From a checkpoint of a small masked image model.
Model: 19.1M parameters, 40-pixel images, arch vit, activation gelu, moe top_k, num experts 4, patch size [8, 8], layers 8, width 384.
Data: trained on procedural textures in two colours, tilted and lit, 195000 training examples, 36.6 epochs.
Rows from block 3 of a small masked image model, named by matrix and row number. Rows with one number within an expert belong to one neuron, the router's apart. Each number is 128 + 32 x the weight over its row's rms, rounded and kept within 0 to 255. All counts start at 0. After the name is the row's rms in percent of the matrix's.
Before each expert's rows are labels from the 100 images, of 14848, where the router gives the expert most weight on average: "responds to" is what is common among them. Only what is clearly more common there than usual is listed. The data: procedural textures in two colours, tilted and lit.
# router: router (model.blocks.3.mlp.router.weight, 4x384, trained with AdamW), inputs 215-257
# up: expert up (model.blocks.3.mlp.up, 4x768x384), inputs 215-257
# down: expert down (model.blocks.3.mlp.down, 4x384x768, transposed), outputs 215-257

# expert 3
responds to: purple; pink; furry; ground colour: pink
router.3 101 [ 87 141 154 139 146 113  67 167  59 118 162 112 122  88 177  71 153 116 239 157  75 168  25 162 142 131 130 110 120 119 113 114 145 187  94 110 121 154  77 120 126 136 135]
up.5 096 [116 163 125  86 178 124 107 165 137 115 171 142 111  82 145 115  73 112 173 179 126 160 114 148 113 118 107  99 189  93 121 167 118 157 106 126 132 205 129 132 136 152  73]
down.5 090 [113 168 120 167 101 190  97 106  58 151 120  74 163 154 158 165 145 141 142 124 158 175 166 170 134 125 149  94 141 152  74  71 150 146 123 145 119 116  69 122 171 133 167]
up.6 101 [106 143 134 148 140 128 157  77 168  87 123 153 108  98 114 123 121 137 113 151  83  76  86 118 151 103 147 129 125 109 138 142 121 119 173 131 105 177  85 110 152 154 108]
down.6 099 [ 98 110 154 101 156 138 142 141 119 152 172 175 135 161 111 113 119 118 110 121 236 143 153 160 125  92 130 127 151 107  88 151 138  69  95 116 156 134 127  73  90 138 138]
up.7 096 [102  85  99 198 182 115 103 117 111 111 152 101  27  80 143 134 143 129 123 138 105 145 120 185  95 100  91 157 128 135 174 127 152 111 146 150 202 210 128 123  93 115 152]
down.7 095 [170 135 130 103 107 135 187 124 139 141 121 144 172 192 122 131  93 148 171 113  68 142 135 117 149 150 133  90 100 143 134 154  70 157 140 148 112  89 155 143 116 102 119]

# expert 0
responds to: coarse scale; purple; spiral
router.0 092 [108 145 110 117 121 125  75  31 120 109 187  95 168  78 120 146 193 218 116 161 146 160 185 110 130 138  80 130  99 134  81 112 100 160  78  90 103 180 137 171 140 130 133]
up.5 094 [106  96 102 109  95 109  93 132 141 117 173 134 116  71 170  86 147 123 115 102 150 183 159 148 139 105 116 169 195 164 119 109 126 150 127  82 109 172 109 116 105 159 107]
down.5 092 [147 141  81 119 155 129 144 126  45 163 124  93 141 170 136  97 150 164 132 174 136 123  61 155 134 133 141 125 103 142 100 124 131 120 177 173 147  83 148 120  88 107 140]
up.6 116 [148 187 171 124 145 177 155 130  66 139 117 155 132 160 128 111 160 146 119 136 108  34 110 108  91 158  98 104  92 136  81 133 108 139 131 152  99  97  76 120 167 185 158]
down.6 101 [108  84 183 186 125  86  84 119 128  82 152 171 147 125  45  98  97 106 121 108 122 137 122 127 200 111  81 130 175 132 121 105 116 175 155 111 116 125 130  84 173 150 162]
up.7 118 [119  96  95 193 153 143 124 124  97 107 149 122 104  97  62  86 149 108 138 119 133 105 149 127 189  97 105 149 123 108 162 169  54 200 122 192  98 110  91 136 114 133 122]
down.7 114 [140 157 159  85 144 125 139 113 200 126 124 151 184 112 141 139 114 177 136 161 130 196 171  97  58 115 201 127 130  85 116 167 143 128 123  62 142 148 173 154 134 210 164]

# expert 2
responds to: fine scale; crosshatched
router.2 105 [172 115 114 145 161 143 138 202 146 116 111 191  67 198 123  78  86  83 129  85 167  89 125 144 120  79 139 141  95 145 193 118 151  80 228 152 158  85 108  79 149  98  75]
up.5 097 [ 85 216 151 166 141 163  65 126  84 126 172  97  80 139 144 130  93 153 174 141  98 163 121 135 139 161  85 105 109 147 170 106 142 201 143 110  74 171  82 175 158 156 140]
down.5 096 [100 170 166 209 135 131 136 172 186  81  94 133 184 115 112  79 197  58 102 141 129 182 134 103 106  79 139 156 131 128 168  89 165 136 134  95  92 142 120 137 148 127 158]
up.6 090 [152  85 146 167 108 157  78 158 118 116 135  77 150 149 104 182 145 134 156 170 103  86  97 151 142 159 130 153  83  39  88 143 152 114  96 106  59 200 108 123 135 129 182]
down.6 102 [117  58 138 144  85 107 144 130 178  99 133 106 122 134 128 173 114 113 132 116 105 142  66 162 100 117 103 161 115 143 187 149 180 126 150 136 134 126 171 111 144 116 114]
up.7 133 [132 136 103  80  88 135 102 147  65 127  65  72 117 109  67 134 102 170 128 142 142 180 153 149 145 151 101 141 104 135 178 122 133 108 100 116 127 135 106 154 151 150 135]
down.7 125 [176  86 139  63 137 141 102  93 155  98 166  65  78 121  82 129 112 119 125 121 121 129 126 176 173 147 173 110 146 125 152  94 183 182 135 158  86 126 131 129 102 110 102]

# expert 1
responds to: crumpled; yellow; orange; ground colour: orange
router.1 102 [109 109 120 142 139 158 227 105 151 128  86  89 105 134  88 222 122 167  47 115 127 147 195 112 140 142 137 124 129 127 173 135 131 128 134 184 153  99 174 131 123 139 132]
up.5 104 [112 112 124  97 194  87 145 127  69  71 175 155 126 115  64 130 166  95 102  88 120 136 101 148 138 143 162 174 161 155 112 127 130 137 161 115  91 146 105 140 163  83  82]
down.5 124 [125 128 137 127  88 188 117 136 157 150  91 156 155 131 127  90  95 152 123 129 132 161 129 112 108 117 145  71  41 155 148 121 126  92 130 137 131 118 156 159 120 152 134]
up.6 087 [188 135  79  48  91 124 173 169 131 105 161 112 151 129  98 159 133 117 105  78 146 182  86  87 184 136 124 179 134 136 161 148 144 136 111 128 145 130 193 158  90  90 110]
down.6 083 [120 102 123 181 155 163 108  95 191 125  73 124 110 145 142 165 132  97 152 139  88  90 180 131  67  94 145  56 169 106 139 149 192 130 129  82 101 188 124 131  69 138 141]
up.7 097 [108 147 130 102 146 111 105 110 169 101 126 107 131  91 173 136 159 154 167 112 101 178  64 116 128 104 105 135 108 193 189 137 126 112 136  93 119 108 159 131 125  93 100]
down.7 097 [132 147 108 114 111 131 194  97  94 171 109  60 151 150 122  74 148 149 108 142 121 112 183 114 158 140 172 102 161 135 126 129 161  97 145 119 141 179  56 100  60 133 126]